From a checkpoint of a small rotation predictor.
Model: 7.03M parameters, 64-pixel images, arch preact_resnet, norm batchnorm, activation relu, depths [5, 5, 5].
Training: soap at rate 0.003, 28000 steps, batches of 192.
Data: trained on rendered dice on a table, 37.1 epochs.
Rows from block 11 of a small rotation predictor, named by matrix and row number. Rows with one number belong to one channel. Each number is 128 + 32 x the weight over its row's rms, rounded and kept within 0 to 255. All counts start at 0.
After each channel's rows are labels from the 100 images, of 14976, where the channel reaches its highest value: "top examples" is what is common among them; "peak on" is the class under the peak. Only what is clearly more common there than usual is listed. The data: rendered dice on a table.
# convs0: first 3x3 conv (model.blocks.11.convs.0.weight, 240x240x3x3, each kernel summed), inputs 160-239
# convs1: second 3x3 conv (model.blocks.11.convs.1.weight, 240x240x3x3, transposed, each kernel summed), outputs 160-239

convs0.112 [106 129 129 130 105 133 143 107 127 110 182 117 181 136 176 133 158  95 149 159 150  72 143 142 133 102 149  81 196 121 132 134 119 138 131  99  88  86  80 117 172 108  82 189 119 152 124 177 103 169 160 150 119  64 175 160 157 151 132  98 176 117 150 168 127 178  64 135  89 103 151 126 162 184 128  94 143 127  76 121]
convs1.112 [173 145  90  45 115 111 182  83 146 106 157 109 157 167 104  78 137 139  77  80  83 185 115 131 108 126  86 144 187 164 117 132  83 200 129 155 129 116 141  60  59 139 132 171  65 158 103 131 101 124 117 126 166 116 166 122 100 152 103 138 163 112 146 125 104 139 138 120 171 142 168 178 115  59 212 118 141 129 164 102]
top examples: dice: three
peak on: die with two on top

convs0.155 [139 112 122 129 199 150 160 139  84 136 101  95 108 157 117 190 162  78 136 122 149  94 127 108  72  88 123 171 141 103 144  53 127 142 104 152 131  62 165 112 124  61 216  78 109 119 145 179 198 130 158 123  80  95  97 137 102 138 119 132 193 151 157 114 161 119 124 141 140 137 113 134 157  96 163 160 117 149  79 139]
convs1.155 [132 100 120 142 148  82 136 150 218 122 168 118  92 111 124 152 142  73 117  67 161  99 146 147 170  98 144 102 167 176 209 139 109 164  96 111  90 198 178 121 190 109 151 140 122 143 209 143 153 119  75  99 140 124  84 159 145 184 122 105 119 103 133 116 124 103 163  60 148 114 170  77 118 135 146 177 108 143 177 142]
top examples: dice: three; yellow die
peak on: die with five on top

convs0.223 [110 105 110 172  65  72 148 115  89 113 100 125 102 114 149  98  70 111 171 122 168 109  91 117 134 153  93 173 139 109  64 183 143 110 191 204 199 112 144 120 123 143 124  81 162 143 185  98 136 148 165  92 164 104 147 168  59 213  77 127 119 132 101 160 137 109  92 112  88 189 123 143 185 110 194 112  92 143 164 162]
convs1.223 [126 113 162 161 128  99 129  96 117 108 124 157 154 167 124 218 148 141  85 122 157 193 167 172 166 187 156 100  58 169 169  31  89  85 191  87 128 155 143 136 161 122  84 106  87 178 123 129 196 140  31 171 117 101 137 159 147 182 138 130  92 121  98  95 210 144 153 159 154 102 144 152 186 131 115 148 126 170  63 160]
top examples: dice: three
peak on: die with five on top

convs0.233 [161 152 143 172 163 107 143 141 128 114 110 123  73 134 158 104 115 140 132 168 169  94  96 134 100  63  90 158 130 147 115 105 171  89 125 181 138 126 193 137 138  79  75  90 121 139 128 120 144 161 129 112 104 110  56 172 106 137 185  61 152  72 124 134 134 126 154 182 104 140 126 141 112 122 128 139 137 178 181 141]
convs1.233 [108 145  96 114  98 129 122 185 177  87 108 112 136 115 140  99 141 143 140 110 164 216 177 111 177  69  87 103 118 159 165 156 130 140  91 109 126 137 149 211  93 101 141 109 150 111 124  99 103 121  92 123 153 181 157 134 136 118 154 165 187  89 186 165 176 135 118 122  95 178 109  99  99 102 132  86  63 130 165  93]
top examples: five on top
peak on: die with five on top

convs0.140 [170 111 126 126  94  90 155 117 148 146  74  89 127 154 163 118 102 179 252 123 122  90 201 126 123 121  91 128 166 131  83  70  73  96 126 138 169 158 126 133 126 124 113  92 143 145 104 111 140 157 153  74  73 134  80  95 225 111  94  81  70 158 102 160 116  88 128 145 170 162 134 178 160 157  73 130 139  79 171 143]
convs1.140 [147  77  92 108 223 179 104 139 148 174 125 192 141 100 124 162  77 151 111 138  42 136 148 108 143 104 126 117  60 143 184  99 125 126 154 178  63 172 133 147 140 108 159 113 103 157 145 130 100 133  84 152  95 178 154 165 132 146 160 135 107 159 115 112 177 134 109  76 153 127 160 130  91 126 107 134 154 162 126 119]
top examples: five on top; total: 5
peak on: die with five on top

convs0.13 [132 120 201  94  97  92  95 124 137 155 112 197 162 135 145  95 108  90 138 117 129  68 150 154  51 157 118 151 143 133 183 102 110 114 202 133 120 173 147 138  99 140 126 122 145 146 132 155 125 161 117  96 179 154 135 176 142 137 136 130 156 120  81 104 113 124  92  77 108 187 126 119 110 156  90 158 115 164 120  98]
convs1.13 [116 143 150 159 141 115 145 112 128 127 108 125 146 152 165 136 115 150 150 162 152  92 179 126 133 141  80  70 128  46 108  74  82 151 157 127 210 139 173 116 123 136 121  87 128 117 120  78 211 177 157 195 146 105 100 103 144 113 143 100 138 110 120 110 174 112 139 150 158  71 129 124 146 101 157  83 180  88 115 110]
top examples: five on top
peak on: die with five on top

convs0.85 [132 111 155 124  98 121 159 194  48 134 111 131  77 123  91 106 126  91 120 120 102 147  88 140 113 120 154 114 151 123 177 112 146 157 129 157 156 158 159 175 117 135 107  78 165 129 206 126 133 151 139 113 144 179 151 118 117 117 132  69 104 114 138 137 146  73 113  84 150 194 152  70 195 133 221  77  93 110  67 150]
convs1.85 [120 136 158 123  62  97 143 114 115 138 122 128 152 121 185  85  85 120 125 104  77 109 151  91  72 151 107 164 144 130  86 105 143 144  69  96 138 138  85 111  76 161 157 138  68 132  73 107 108 129  91 116  96 140 161 112 195 127 153 134 120 102 157  83 158 157 145 114 150 105 150 105  75 193 157 120 130  94 196 121]
top examples: dice: three
peak on: die with four on top

convs0.51 [146 168 170 156 104 148 179 118  68 100 156 152 119 132  91 111 113  76 168 101 122 137  44  82 133  96 147 161 117 148 172 171 106 128 141 162  89  87  68 155 185 113 108 132 100 111 157 134 157 158 207  66 124 144 103 171 173 107 148 145 106 105 134 147 134 164 110 152  82 167 124 131  76  78 159 134 117 115 128 117]
convs1.51 [133 138 198 168 115 122  66  85 139 109 128  99 161 113 161  97 111 156 162 147 172 140 141 157 170 140 133 118 134 122 190 128 163 114 136 135 139 125 198 184 146 131 173 131 136 118 103 121  55 163  88 143 105 171 156 137 119 102  85 120 132 139 121 121 177 171 119 136 105 129 128  95  80 120 159 167 167 126 173 134]
top examples: five on top
peak on: die with five on top

convs0.235 [141 201  91 113 124 131 166 139  78 149 171  97 121 156 165 151  64 130 203 124 137 162 110 143  50 125  70  94 106 139 131  66 124  74 152 164 138 147 105 139  98 141  91 159 136 164 152  58 110 114 170 137 140 119 143 168  99 205 126 101 159 150 114 153 136  93  97  89 108  65  92 106 107 119 164 125  76  99 118 196]
convs1.235 [249 160 181 113 152 155 133 123 111 175  97 158 123 103 123 105 112 152 166 176 115  99 177 116 139 132 171 101 194 137  41  58 144 139 218 132 147  73 162  87  50 142  99  98 120 166  48  86 106 114 181 125 110 130 116 216 213 112 111 128 110 138 114 149 139 148 148 105 173  91 103 127 120 101 110 134 112 126 140 109]
top examples: five on top; total: 5
peak on: die with five on top

convs0.101 [169 177  72 169 109 230 165 140  96 140  90 177 102 158 116 147 130 101 148  99  73 117 131 161 142 114 131  96 159 151 117 183 141 111 176 106 145  91  91 137  82  77  91 139  92  99 130 127 142 123 159 140 104 112 120 140  65 101 117 107 157 107 148 119 191 125 146 114 102 174  85  51 150  92 229 121 102 138 166 131]
convs1.101 [140  82 206 154  88 134 114 160 145 123  95 173 101  94 137 154 120  82 200 124 115 147 166 193 131 111  97  71  72 137 144  54 103  67 138 129  60 119 172 173 132 113 201 146  78 158 124 105 104 103 171 130 125 152 162 160 115 106  88 133 117  79 108 152 127 107 108 128 174 200 117 123 152 145 209 127 129 125  88 200]
top examples: dice: three
peak on: die with five on top

convs0.168 [126 131  92 131 200 116 156 137 136 124 106 162 157 125  83  60 113 122 182 157 112  76 138 116 158 128 146 123 112 121 161 127 109 208 148  76 151 159 181 138 149 104  87 157 136  93  94 152  85 130 145 144 136 161 158 139 151 105  94 102  89  77  82 115 128  45  87 123 193  81 138 136 195 146 126 146 114 138 114 141]
convs1.168 [148 108 128 132 225 136  97  77  98 141 113  98 132 130 136 120  81 183 136  82 146 122 107 115 135 147 151 149 147 113 112 177 156 161 107  91 107 107 142 111  66 150 105 163  96 126 155 137 157 131 143 107 127 172 113  60 169 216 112  88 131 126 122  34 200 130 100 154 133 119 146 125 186 177  97 159 110 159  93 115]
top examples: total: 5
peak on: die with five on top

convs0.148 [ 64  77  66 104 178 123 183 126  91 104  94 128 103 109 113  82 128 151 121 213  93  62 147 197 162 151 141 101  81 128 178  69  64 151 115 119 132 112  78 148 157 120 162 132 127 128 116 121 143 159 108 115 119 140 137 122 133 120 139 144  68  92 129  83 119  95  96  84 160 144 128  63 163 171 109 162 188  89 113  93]
convs1.148 [128 121  59 166 152 128 166 127 100 148  84 166 168 152 148 125 157 122 133 120 129 116 123 160 141 120 120  73 138 111 184 115  92 138 113 181  99  87  80  95 172  88 135 150 132 223 174 108 118  95 138 187 149  75 105  97 138 114 116  95 163 165 105  91 116 140 110 112 114 199 105  34 188 193 123 152 118 132 108  91]
top examples: dice: three
peak on: die with four on top; die with five on top

convs0.207 [114  99 127  96 174  49 129 108 134 102 100 134 153 119 156 100 130 146 148 110 128 128 139 154 123  86 170 128 161 102 125 157 103 145 204 163 135 134 122 133 119  62 121 118 136 119 134 163  89 114 127 151 140 203 124  67 111 147 125 118 112 153  81  91 227 128 113 178 113 152  80 111 106 126  39  79 122 119 146 132]
convs1.207 [110 121 181 170 132 134  75 165  96 125 181  79 134 147 153 128 159 126 182 116  77  90 136 166 161 125 114  93 147 141 151  71 108  74 179 121 106  67  85 136 121 163 147 111  88 108 134 138 105 117 224  83  79 143 140 163 140 117  73 107 117 101 117 129 134 150 115 150 203  87 108 155 139 156 113  99 159 110 120 123]
top examples: five on top; total: 5
peak on: die with five on top

convs0.34 [170 125  91  64 161 137 112 193 104 114 154 166 158 125 136  68 152 119 172 158 126  72 134 117 101 106 126 154  90 162 137 107 112 145 135 108 108 134 119 114 147 218 126 137  81 136  93 117  98 135 104  77 237 123 156 156 126  93 140 138 151 104 113  85 211  94 137 114 120 106  47 119 123 160  94 133 107 128 114  93]
convs1.34 [112 162  79 148 187 111 179 119 111 134 118 130 123 124  91 194 110 156 118 112 126 120  80  84  75 122 138 110 166  32 108  98 130 135 190 125 144  80 134  77 137 130 106 140 101 153 162 119 173 156 197 127 137 165  98 172 137 139  94 143  68 145 171 154 125 110 156 139 135 105 126  90 149  91  69 137 175 127  97  85]
top examples: dice: three
peak on: die with five on top

convs0.63 [179  97 127 113 158 123  80 149  47 110 138 125 113 111 108 121 114 148 162 143 128 161 140 116 111 131  57 117  74 134 178 126  72 149 110 126 122  79 162 130 105  74 136 125 132 138 141 164  63 110 154 168 128 120 113 134 170 144 128 137 103 188  62 101 160 165 161 162 153  78 149 112 117 127  83  92 131  88 119 129]
convs1.63 [ 74 129 161 133 158 121 192 135 138 125 154 138 126 125 178  35 138 209 171 136  81  80 127 151 158 185 136 107 155 122 163  89 149 189 144  96 129 102 111 102  69 119 118 195 101 115  97 161  88 127 210  95 167 123 142 177 126  98 117 101 106 127 141 129 149  96  79  98 183 116 145 136  97 186  67 163  99 142 124 109]
top examples: five on top; total: 5
peak on: die with five on top

convs0.131 [147 137  86 140 219  98  77 129 141 107  66 151 123 145 140 106 106 145 147 112  76  98 117 119 123 182  82 113  58 156  83 130 111 187 123 143 148 121 144 152 107  83 139 149 147 103 140 167 118 132 155 143 109  73 147 147 130  91  91 119 155 140 111 148  86 119 125  96 199  81 133 160 200 181  80 126 109  96  82 125]
convs1.131 [118 178 157 141 219  94 119 157 154 111 104  86 133 143 191 112 117 149 125  97 172  84 179  83 153 226 132 142 165 189 119 142 124 169 144 145 111 144 174 110 151 133 144 160 139 100 109  56 130 143 214 151  82 139 147 201 170 105 134 147 185 132 139 160 129 115  94 196 100 119 143 146  55 138  86 167  75 167  83 138]
top examples: total: 5
peak on: die with five on top

convs0.175 [145  98 132 139 118  85 106 168 114 150 106 176  29 119 179  90 126 172 104  82 154 113 195 172 139 183 113 183 116 130 122 131  93 119 109 143 139 197 134 121  91 140 131 121 207  73  87 133 140 133 137 144 131 125 137 148 133 108 132 111 122 164 110 127 102 135  78 138 117  84 112 165 160 147 140 154 140  75 159 112]
convs1.175 [131 148 147  99 143 144  70 168 109 154 133  89 129 103  89 111 126 147 187 190 119 141 159 114 142 110 159 204 148  57 118 155 126 134 144 117 112 156 121 163 140  99 167 107 156 147 115 140  73 158 107  69 128 144 161 106 122 128  42 165 116 123 151 109 165 131 137 124  85 132 176  95 175  97 126 126 150  99 102 114]
top examples: dice: three
peak on: die with five on top

convs0.33 [157 154 143 161  77 130 157  78 117  88 177 164 118 130 121  88 120 135 158 100 117 134  93 170 127  87 114 159 191 190 161  88 183  99 123 136 159 113  88 105 175 118 109 164 148 138 124 156 136 113 145 116 108 135 155 155 188 157 162  94 130  91  92 126 196 130 107 131 126 192  96 170  90  95 150  69 121 103 133 110]
convs1.33 [120 205 172 146  96  81 139  60 142 137 115 103 135 108 122  80 135 163 151 119 167 131  91 101 148 139 126 109 115 158 222 125 116 146  86 166 120  77 122 152 156 110 152 106 158  98 145 104  72 147 190 155 101 146 117 150 174 139  94 144 142 163 163 175 159 121  90 122 148 198  66 103  76 121 144 106 144 112 190 121]
top examples: total: 5
peak on: die with five on top

convs0.151 [172 139 157 128 104 104 118 132  82 138 124  59  77 172 129 105  91  68 190  87 137 130 181 135 185 112 101 171  77 116 135  56 140 136 191 120 122 126  96 134  89  91 104  88 100 141 129 123 145 107 121 151 138 196 104 185 107 134 122  80 138  96  57 123 162 112 163 148 145 142 125 145 111  88 171 131 159 140 111 154]
convs1.151 [141 141 165 206 102  87 139 161 144  68 130  91  71 141 142 140 119 119 230 113 113 107 151  84 143 111 101  89 149 124  72  68 134  93 183  94 149 102 160 160 124  82 147 114 184  97 165  90 111 130 138 145 132 126 123 131  82  89 109 148 117 149 122 109  66 115 107 179 104  70 123 129  82 153  57 126  73  82 145 170]
top examples: five on top; total: 5
peak on: die with five on top

convs0.108 [ 99 125 166  96 122 115 194  68 128 110  94 154 118 134 105 110 142 148  71 137 131 161 126 108 103 115  92 141 106 148 141 119  74 122 107 120 138 129  89 120 137 211 130 151 144 108 137 187 148 103 127  79 161 102 109  92 112  97 126 161 115 124 149  33  73  74 126  95 106 120 102  88 112 117 144 180 120 115 100 119]
convs1.108 [132  95 106 168 161 111  84 152 171 131 149 165 115 137  71 115 150 107 100 156 165 172  66 181  97 119 142 156 135 115 141 171 127 147 105  62 106  90 102 114  98 116 114  82 140 177  97 120 131 155 154  42 122 104 166 121 142 163  41 150 149 132 108 130  89 126 138 146  86 159 196 127 255 119 177 100 183 119 120 118]
top examples: dice: three
peak on: die with five on top

convs0.79 [105  98 150 138 113 107  95 111 169 155 127 160 173 163 164 105 102 160 118 152 147 104 127  79 135  89 135 141 155 140 128 101 145 129  88 158 133  94 176 137  70 166 117 149 149 141  74 117 117 176 175 131 175 218 135 111 128 180 175 122 123 102 175 115 179 112 105 126 187  89 119 107  70 195 157 102  97 148 100 133]
convs1.79 [169 127  86 113 200 100 165 132  87 100 158 126 124 141 169 192 163 153  78 116  80 125  93  91 147 214 105 121  71 122  84 138  82 152 131 162 137 175 106 124 144  62 113 113 165 130 109 156 153 132 101  92 103 172 108 127  97 131 145 151 106 103  36 101 119 117 158 128 214 129 141 142 179 148 171 127 113 128 130 167]
top examples: total: 5
peak on: die with five on top

convs0.62 [153 114 129 154 145 133 126 146 100 124  95  97 128  47 147  71 113 135 156 116 141 152  86  86 163 137 104 140 116 152 178 106 126 224 144 124 101  89 123 103 122 113 117 135 125 116 140 171  96 133 143 124  69  77 139 132  79 150 144  59 141 122 123 122 136 111  70 124 142 113 158 147 102  76 105 134 153  92 121 121]
convs1.62 [ 51 162 217 125 149 137 151 136 151 182 130 185 147 128 118 127 192 171 172 140 123 110 168 117 150 204 138 169 121  96 152 153 132 121 176 125  98 149 183  72 143 113 124 158 111 151 129 142 123 134 111 138  93 133  93 124 187  87 133 136  97 125 107 193 148 145 134 102 192 109 122 133  98 206 114 147 155 187 133 147]
top examples: five on top
peak on: die with five on top

convs0.93 [ 80  89  69  44 100 119 154 124 128 110 134  96  90 160  89 116 154 111 127 135 141  87 127 206  67 150 128  52  77 122 159 195 112 123 108 112 118 111  88 136 172 110 121 131 156 134 173 143 119 142 151 150 105 106 125 146 143 121  92  89  82 131  89  71 113  41  45 165 110 121 161 106 139 138  82 146 147 108  72 132]
convs1.93 [208  88 133 130 116  78 126 153 118 148 105 144 154 139 142 171 147 145 162 125 162 146 145 115  37  87 147 166 119 105 147 108 158 171 161 129 169  99  57 118 114  84 125 133 159 148 103  34 111 138 110  73 174  77  84 170 128 142 144 132  89 120 146 110 109 126 164 112 131 171 125 122 135 101 215 159  90 115 151 162]
top examples: dice: three; white die
peak on: die with four on top

convs0.120 [126 135 130 106 120 100 168 159 124 192 168 135 142 128 175  78  84 122 116 167 147 121 158  93 169  99 177 127 144 100 163 136 228 108 148 166 102 140 101 121 126  89 132 106 110 158 140 168 152 192 140 144 125 114  87 113 126 140 108  41 155  65 156  79 130 176 100 200 106 110  82 199 176 170 105 116 104 121  97 139]
convs1.120 [159 119  94  98 155 145 165 121 120 180 107 107  76 137 201 158 133 116 137  69 101 182 120 113 114  94  45  82  90  66 173 178 114 123  77 145 116 113 116 152 124  98 157 142 133 122 125 133 136  90 129  98 156  87 152 189  90 137  72 127 116  84 119  71 113 149 132 125 120 113 120 185 181 137 130 105 101 155 110 147]
top examples: dice: three
peak on: die with five on top

convs0.20 [158 109  91 102 104 143 139 140 126 169 125 134 107 135 182 150 154  97 226 121 147 109 114 123 124 120 126 150 158  74 102 138 194 112 127 129 105 109 158 155 117  76 145 127 133 128 112  74 105 172  82 175  79 142 158 104 132 118  66 125 173  45 138 113 126  96 150 129 124 176 123 161 150  78 142  83 196 108 107 102]
convs1.20 [110 163  99 105 104 183 161  83 126 119 144 138 149 124 122 117 185 116 217 160 118 122 177 107 141 102  74 119 148 141  97  89 127 150 156 122 121  85 135 122 110 116 142  71 132 130  91 109 190 121 124 149 105 143 130 145 121 118 157 107 133 104 142 154 150 157 140 143 122 157 101 193 106 112  89 113 124 142 152 128]
top examples: dice: three
peak on: die with two on top

convs0.5 [202 135 162 105 153 117 135  98 100 154 166 100 160 139 180 135 118 184 182  71 101 164 160 116 126 168 104  92 143 101 116 105 129 152 112 138 148 133 102 136  93  87 140 122 146 146 142 142  55 143 124 144 134  98 142 102 128 178 104 163 123 177  97  99 214  53 128 141 121 124  71  99 105 104 150 141 152  84 159 110]
convs1.5 [121 143 148 206  91  86 124 189 178 149 173 114 125 129 116 144 110 138 102 104 112  73 101  85 100  94 126 177 151 145 132  71 120 135 126 134 107 172 121  84 155 139 119 132 102 116 164 204 161 138  94 132 142 126  93 126 123 104  72 181 165 118 107 134 105 126 143 140 238 163 104 116 103 144 124  94 134 139  84 151]
top examples: five on top; total: 5
peak on: die with five on top

convs0.137 [123 141 177 114 149 138  92 150 135 147 178  99 200 106 121  62 103 138 165 118  99 132 170 124 126 155  91 115 142 153 124 165 119 109 150 163 111 104  99 125  83 131 143 157 106 162 104 178 123 106 178 136  84 130 116 169 140 122 163  85 159  87 185 107  97 117 101 143 135  69 127 106 137 100 167  80 164 101 156 132]
convs1.137 [ 93  91 119 119 129 129 108 109  99 175 104 156 128 152 106  98  61 139 144 146 174 173 101  99 107 124 138 114  94 125 131 172 147 147  87 129 126 150 127 146 119 188  76 191  83 121 107 125 171  86 100 119 142 113 133 109 143 185  96 133 189  94  58 163 164 162 138 175 146 101  74 129 125 109 171 130 114 105  83 162]
top examples: dice: three
peak on: die with five on top

convs0.58 [133 118  95 177 140 144 117 105 143 117 133 118 109 149 106 114 128 196 133 119 119 151 148 137 110  82  79 151 132 136 123  81 140 102 185 169  78 134 128 156  87  63 121 103 142 107 140 147 123 148 194 147 193 149 140 196 123 164 115  72 124 144 177 102 216 121 173 118 151 128  94 125 112 117  92  89 158 132 193 133]
convs1.58 [120  86  98  76 121 197 147 110  88 126 110 123 100 159 148 147 137 144 104 140 146 110 135 145 142 137 149 111  89 144  54  73  82  96 123  80 198  97 127 160  88 141 130 113 156 132 110  90 118 113 115 127 116 130 103 148 168 127 162 138 115 152 111 126 142 186 128 142 189  87 188  72  66  71 132 121 179 119 154 136]
top examples: five on top; total: 5
peak on: die with five on top